A small image flow-matching model, trained from scratch.
Model: 5.49M parameters, activation silu, widths [64, 128, 128, 128].
Training: adamw at rate 0.0031, 10500 steps.
Data: trained on rosettes with rotational symmetry, 97500 training examples, 27.6 epochs.
Rows from block 12, named by matrix and row number. Rows with one number belong to one attention dimension. Each number is 128 + 32 x the weight over the matrix's rms, rounded and kept within 0 to 255. All counts start at 0. Numbers have three digits each.
# v: attention query, key and value (stacked) (model.decb.0.2.attn.qkv.weight, 384x128, the v third), inputs 0-63
# proj: attention output (model.decb.0.2.attn.proj.weight, 128x128, transposed), outputs 0-63
v.68:132086129140119188162129084132159177073108148081124134119100119151165129124153144138110124123124145128117131096128124141130111142145125125141121118179128128103081090159147093130170133141079059
proj.68:131151132156147108118083148174077056131145086155139131108151128141104080171152128131170164098155174167148088178194096137097155136103124060150174119106131123131143148161137141207099199114137060
v.69:172140121183169145120148159141145123119167180112130109185136093142160161138127125130111119119140130136149109067153112165092070100187159085172148092154139091128146128199116172142112119147173144
proj.69:108096134165121161133115118119066148119028146101099126130081142117129108139093172117136145164105117080174186126124134101140170133166075146098096137112094148103112154145135128209085175117109104
v.70:098115126162163112110147185117181119187155123137117096151115112156162099125084100202080126062144090130137102124030098119121131112247136142114167239202183101143135169071044109056164127133106173
proj.70:108121109070135161147121083153008206074053124113126181218154136095105202124205102159120125160114137081090223103065164124076129199056152078170000116049121168112110124110175135135080161159127098
v.71:068206132056098068155131127123106023193066059164133162065116137031084142132097115213146089144119123127063110235102139100151203125079124185082101186074114118150119124028004156075076126106173153
proj.71:096096161039124154118202139116255203186197158155113101126199108160116201069141154090132118182099078162106111057035100135165025119133145219128056124155175161173145107124199116000153088133145145
v.72:086156129144145023154136141130145177231132091092133174187158123094118125152200144129102190098133076076102111180069125116111171131222120181070171071146126109098171150060125141064189123131164115
proj.72:072093091090122141117165121094063154172192109137115080182092131119118162147142120111101142086042098139057166067032138054108147055090072174163056160093127144126022110077129121093032127158106193
v.73:188086124125175127128105184123157164104161174129117103094129129118103139126074146109158154133135129123101141146143122115136138097100150123154148157082136093141111163125131096111097130124186142
proj.73:163120142134120164118112105097098127132082144130127152149133102111144141132156115122097100150185136090119122122054101142103121142130105147117173139149115148127138123155087140109160131115122177
v.74:095109131092118187156133100123176128120132112054128158163113147085052130103125144105149124125116132092186135148149132091135138188132109128105119136143120117175140128151117099148094127121080160
proj.74:183191147172136070109139123156081135082052105135091118118115104133163122106106134204067142143189078159113137060123143156183141052113186090157121107138173124151131138133146149136131105163156076
v.75:168095133128086149055123121124147153152146104121135124160129107134133111097132135107130145125130124133141121113099122128139103142127112138125140139163110169151132106143131184142099123122071114
proj.75:116133125109150095154156131165135087103130154108127114083124139137115118155106131129122124151107137121130175121178171130124145140131164119125125125091152121120149153103139106139120125153138102
v.76:125119133097116210107128093130161099190091173054123157125158157077046155115154125153096175182114129067234110167105129154132123212091144152101091073151090085144206168227059137111046128146181067
proj.76:158053125157133147126201113112158072157075219166140113108150082079129204140069247075202164095212123182131102060130157174160156120255100167171098135051168162133139115122137143125122157101103058
v.77:133088120143124150057140141133132132255141078144121123179144151125132106096125139143069057106138107123172125181092117115122193107109135158104109215129136123116147148106167133126182127138097140
proj.77:136110115047135080146165110192079091014119208127134148163163105115139196122116064162151169135103126129098160110154191117139093172081101105149106111080142154132135103109109123058118174069130199
v.78:080145130149093104178143075130089091122121138107137177117115134090143123128162092177125115140128144117115116127065128150126108134148131132111118097166118144104162096148113138102158122120099098
proj.78:085089119120147142127101157137168159176167090145141123132123134159107108136092167102167183115099134164122118110181110168147155191141139124150043136114140115123117148135122121156069135135138093
v.79:121062131110115082147123086126162144185148094084127127156102156093115105122095213130142178148104092120071118151132129080146173085120104165113120151154141144144128159117177072067138127108088071
proj.79:167187141096115087117121103177086111138181134129106153120160075101095140162142054117108169138182140179106127080083138137121185173084169094134127123085161146119146136190117142189109092174118150
v.80:161146121090130144146143123131161137167122102160130132153112110144149132130115165103183142080128102160137112142152132098147140103084113164100126097139126143186115128066141157103110122118128140
proj.80:112202119119108060122129139148158144111119089097108100094141137129087118123165097186016103164014091114096144143089127065131149053023138114119116145141167123135080144113198114140095093163126117
v.81:148212129099127255194172099122164056145097144116122114081111139189125155099105080148092038110108162142236130123148123113136134137068142108098071154137136123169125081174051088170122122142169100
proj.81:104114118199116103108118129135157126087056138158128179131193146124118151121139253189174168137115096156153036170191103177161114118170099099157091092158120149130126138149214150101111194114109021
v.82:094135131140167146191118142130100125100139168079129135132126128098130138164133095122132129117140107159176122115175120136134085149147138094125131085135148093124160148170100112137144130152176177
proj.82:156147105176104138106101119099119182135036055129124123155080136148136127090118170158106120133101106121123157110092106100147156079119117154142106138137109126131081125131141152191094145121114109
v.83:093142128173121157116187110133151113200122140166133102231147128119205151142156159164085103156135092153145112126174132121089106088161119174124129157141149108124133127094144167144163121119111104
proj.83:110143118096125101140134140171118129117096131114116117111136155133104113132125094131153157101045110155180197132154153105156127103083105074092066113114138149119130137137191121165103145128121099
v.84:121090123138137107108081185123133109076126126146123086090105114170131121123061094129126140123130143196090131076117134148170095145136107065172141160162127140126118127164080125102117137118134152
proj.84:122111151127115158139094091096116116121131116106126150086127155137143124125193125129128097179163170079141127168152172098082114192101161139114127116136093117107138113099103123134160102160122111
v.85:248076119127160159165174129132131131155174129149124135141105130072116145095061167142241135106124188164101127141157138133148146123043128118136117115089073158164088161181178087145035128077134129
proj.85:169149135170112111105069122161141142095072136096114159143146083111120092109033110169005100176188111103139162092154112229173198164080158103088099134198171140140172155187061142147146128167134105
v.86:152236126117078120098147098124065000149132089120134149159087115128098135095081086165105014066141170194159115070135142159119116117154108073142068113221094153136111083164045176134145128134082203
proj.86:058129108159142119145163138143194186095156167107126139101116156166126116079021158156194176207094122112176125098213165143204143204163164151123015102102118118113169143124186112128094111142144107
v.87:095143125133100091115130152128112076184168087101138135163122142142141117075113103118095086125134140176148126112087141170128104159117088115126126111191118154093190127191149154163178127126110113
proj.87:061072121150114105139137102100118081085179137108124132093130149154141139154086171154113177134043099106145115112232178110165146164109131155144088112114095112101099108094099128094082114134112181
v.88:208142132056108207033088106125167237160081138105110088103134113149064117098137167035117179099124085109206126134161108066150150148085127135085144118107138136178056142103136170168109133144113122
proj.88:181187066192159070145240116155098055067111158133152100105127141108109134150131136164129062126158128141098136118086155125111137041165157122158212149078156122142155151098218112122145130134136103
v.89:161105129144121177052150157137173169113146132146123106158144106161128140118137136114122130142138133125149124116135113130123091138115139119151149141125138134154146122159126194168096124131132127
proj.89:130106140113141116155155112147105087101060168096115118089104150120143116147132148129114099142093113083152182141155183110130122104140120131097151129110135132123128147098133104135148126129125099
v.90:204155126097126147098137137115186064154102095159128092153109120202139129089085205128119122092118140165100127118129127113122187068138112150135071118197118172136109108107129099060147131117140048
proj.90:059142146078113125130157116163110070116204183130117149055145109066099134171164092112140163151108178140130063176131153071073159172122086112112147120122114142110127123128167122147133155155099129
v.91:142243130094135066161111117125155078158153125091140154226135131183076202131181191066099069093112123045125152066185125100028178038226138102157112058157136093120102092096177125110201126126169142
proj.91:048138162174134156102171153101037129147182166133062115112041142118171079118091095122169218115117116144174040132064123042138156073186056155093208122145062117113064135124168119138066110135114223
v.92:009100130132100074147082083130028150098149184069133161155144148057070152208209094090126126168126075094173123090212126094091085157179122076130147089082154079127150132151180140146173117144080255
proj.92:224209117156139101127120152104124212128077042120113093147008164177164084035063086138172170086165106161162166066085111134182130055164183125125189129116121066142129135131120129225113074106154164
v.93:181227130084097000120071113129097110157130121145135091134079096165134116075081159080108153051135113150071113045118137117128118040242106080144148099199114139148044137061057110051189124122113157
proj.93:040201098180141179142146135137104174148240101113126159133122158143074113121110085122172114194163186122111154114065105108068205197153200152126050120084080106093176151141220119172065119211129175
v.94:120161123081111052061047154134142164176118161031130104174136127139026139091153157051115231106129104085191126073115129100134072178209114085123181078143098107147120195160048123102093134137131155
proj.94:155127134204138172141221091074072127112125143111086125119042142105147156108113158111165089132247138142112160066068197126098203107234193162160111122080116115108139122073174139162101079202115121
v.95:101112126113077121118121074135121130162111105094134153149118123078126110100147116128128130136130123134132115123104142126149109168120105144105128132162097155139133096145094169116124126118061122
proj.95:120153122125146088141144145168167121126143111128117099085146139163104116136103145140137154152127121160117168095176160140151146130117184106144097119098168115125149149117163114139093102158147086
v.96:168185129149125201123173159140190051105070110142130128142132104221162134124126094205133104057112132172128145177153153146187171146132098165101060112157108112191132132113026141101084134076171130
proj.96:158109142084120155121139127111073184136199116141132116182005149056104075133114175086088127138176095142102032077210156145146156099118214048114135133164122101123131112153133123101206119171112131
v.97:122086129155132116153158164120135168081231076111128116156114094121197129126145164161156188149114135105057089159153131160107047152123122170174181145121121112108165113134124082128052138135118115
proj.97:104205143111125141104098136083064089153082190123110148089172161157105140080150108092131126116144151155150240127098089127169177136143166142101084088143122115119123139119156144087202127113119161
v.98:197133132113126160164121106131205156049070075096121148111112109196173112154130150148132110087116099114170116165124123130138148118081102172103094092170189126160099093107121155161071135154153108
proj.98:141151102085146128110136129085102115166149128146144090170129142078114141092084135147131124128134174078126088101137094144115126079160150109134126186087083118100130143108112119163163080084124097
v.99:075162129124141140152105165126160225017095156127131101070101116195110126154166110106103162119148157114131165096103132089127110118181136075125106139172173165142110101159111160108093136138156107
proj.99:096086117109131153120074116114096066148160144147134109046181154140118145093138120093182123123127138134084085079200154159082129121135078124122178161068082095113124116102130121185181062091113135
v.100:206128122071134058137099132126077095179158143175115147089112163069073143076101158093134078117112143136147142161123120132092104084098148071140114118153137083154124136103205099142228125122154157
proj.100:131177155190121067127131103141124107106112143143103134164196114163163125145161125178146139151163106144111146137091125124137098104169116176122128125106141171115138135157101143118064114152124090
v.101:104106125146105121179180111124126016093083085075132158120134149137123094144139057172114041156114080199122094121108136155157212096055096129107105129150138149120208121199200083119137132116133078
proj.101:179137134129124131102159110132106111159145137159094108168032112128141168154066197098127093147125245136093209151194170122112105148129219154142076143098094139138113138063132150154139108146111170
v.102:096127132123151187100133154117151180143133166171119103104123131124133127173129123165117136149149108158125134176104115117148127130058123131121107192128190132095092128110153105099155130157135121
proj.102:156141067144104093136120113124143112109145125109168146141131132102105137133097142110144141152058153136154089105117139092149117115126112132117153113097100145156136108150152137126118131061119140
v.103:142196130089108095120128109129052210160095076122125086180125152085101109103225209058149226102114081128164084129135148072162082159163116158091165072162117139154120193076118136140148128141121134
proj.103:080070105122135210116134119149117103189089152111116144137222156123145100105066045178146077113136116082148038168158170143042141126103096129104180119101137134159101107178094126145101090111124105
v.104:137155136107099128110156084131144106172161132126136129117141107120125141138163139135129111059125162120128127092150131130091101156162158119098125135090104135099115107089136155168159135129083156
proj.104:113122100136146147143140157128112123115127132141157129144145130118109160127128103117120138160177094123144123174102131130086130110133115104153166124149149115153134141138134109086113098151151157
v.105:140096127094112136092158100116151103119151162175117114037117133101091118107121094131162121118136131175084121147080131126159119135055137085128122182147142137128147124157182104116149133118083095
proj.105:124139119170136110134100143157093101145119163113125137154092109107146175180096155086117115155121153145144131149134130093133126134167157154123109111068135154175108139136124130110108154143145186
v.106:086109131117101113101085108129155203170122136091124140060170131118063135183167103103124162169138111083114122101133127115116161137107128136093159097049120138093136097168144179156079130160121140
proj.106:151134083115156113140151148122144103127122092167167149135118138125128141089153066150101107090093165164124110175095141102172141183095082100161070165175143119146124131099105099159120132100139099
v.107:097176127131127084101155136130047117058163112131133127134108115098117153145135177141191175154114118098033121145207141146119097103164123128169122110157087091163151163156134136087105126094080146
proj.107:134119177152134157134116133146091144159080149092092153082140122123131082117197127088051048152140120193140136096115188097195199168101151137116121093124175131140081128094086123143166114220132083
v.108:121132130127091122142150093131143123096133139126130146093114115143159139153128082136124111105128151143101149084114125125143108137136133118109118121129122149094123081158130174139126126122092120
proj.108:143129121132154147136145148161088121125129147144127125109098106098101147113124123102106140176140142123145124135108148151092134123123162106156119140118125105136136156098138110107128109146145177
v.109:051095121130171166141133130133125091231141130135126149065140166056100137127095098147108074177123153124153156133069133133185166135085160147116144162100049103116170144130082152134085119129174119
proj.109:137179177116110093145143120139175100047174098133100133121044107166137092134176112143147168073170148086119107194142136131130114160151138126102088136144172140083161110138150118119117137100117101
v.110:113123129115138068189083127128113193100095151158136153139144156125084138135133100162130160148150095102116138151126140123156140097141124108120130097156149108156135132184120079066126135114153159
proj.110:097135122164117129108159108101128105146096143130104114098154117124154106117178098119140134118078136169104115128135152157158111193115103145144123147116119153092134129102123151165119084109120050
v.111:134169129099124056108114148136129093255158048167123098125144146104135114076159196074121118122106142122107122103130146090111131115157115161094154173079057130114128154000076139155130131133117129
proj.111:108104171140140149132147132135104112082070159122094162133136172192146087104049140141149174046220112124095110225105174129105161104137186158144185105125186127156112127200157099061133148131114079
v.112:207136130102126123170162095122154141172158136161134115118128132118158133134115211151160173098120123152062107131143135097171127089097115165137117100139105127092101078105143147122147123113145043
proj.112:191129115117134146107131133166052097164100123141112137139123107127089093094067122086082128166186107114172153154138150067162169170110153133123135137103130147143151148124120121094113163111122178
v.113:164191128126165150179124137124092124148144193164127101148123135136127167104118143106133132129115126138155141130175120141137052090141154095156084103158117066156099126158081088130119129117182134
proj.113:142126143117099125111145103159173105133174106122094132126204118140118120127162118147130139123203098122110122102135154108165126154106123098118144121134096162124187111159127155125108073138113152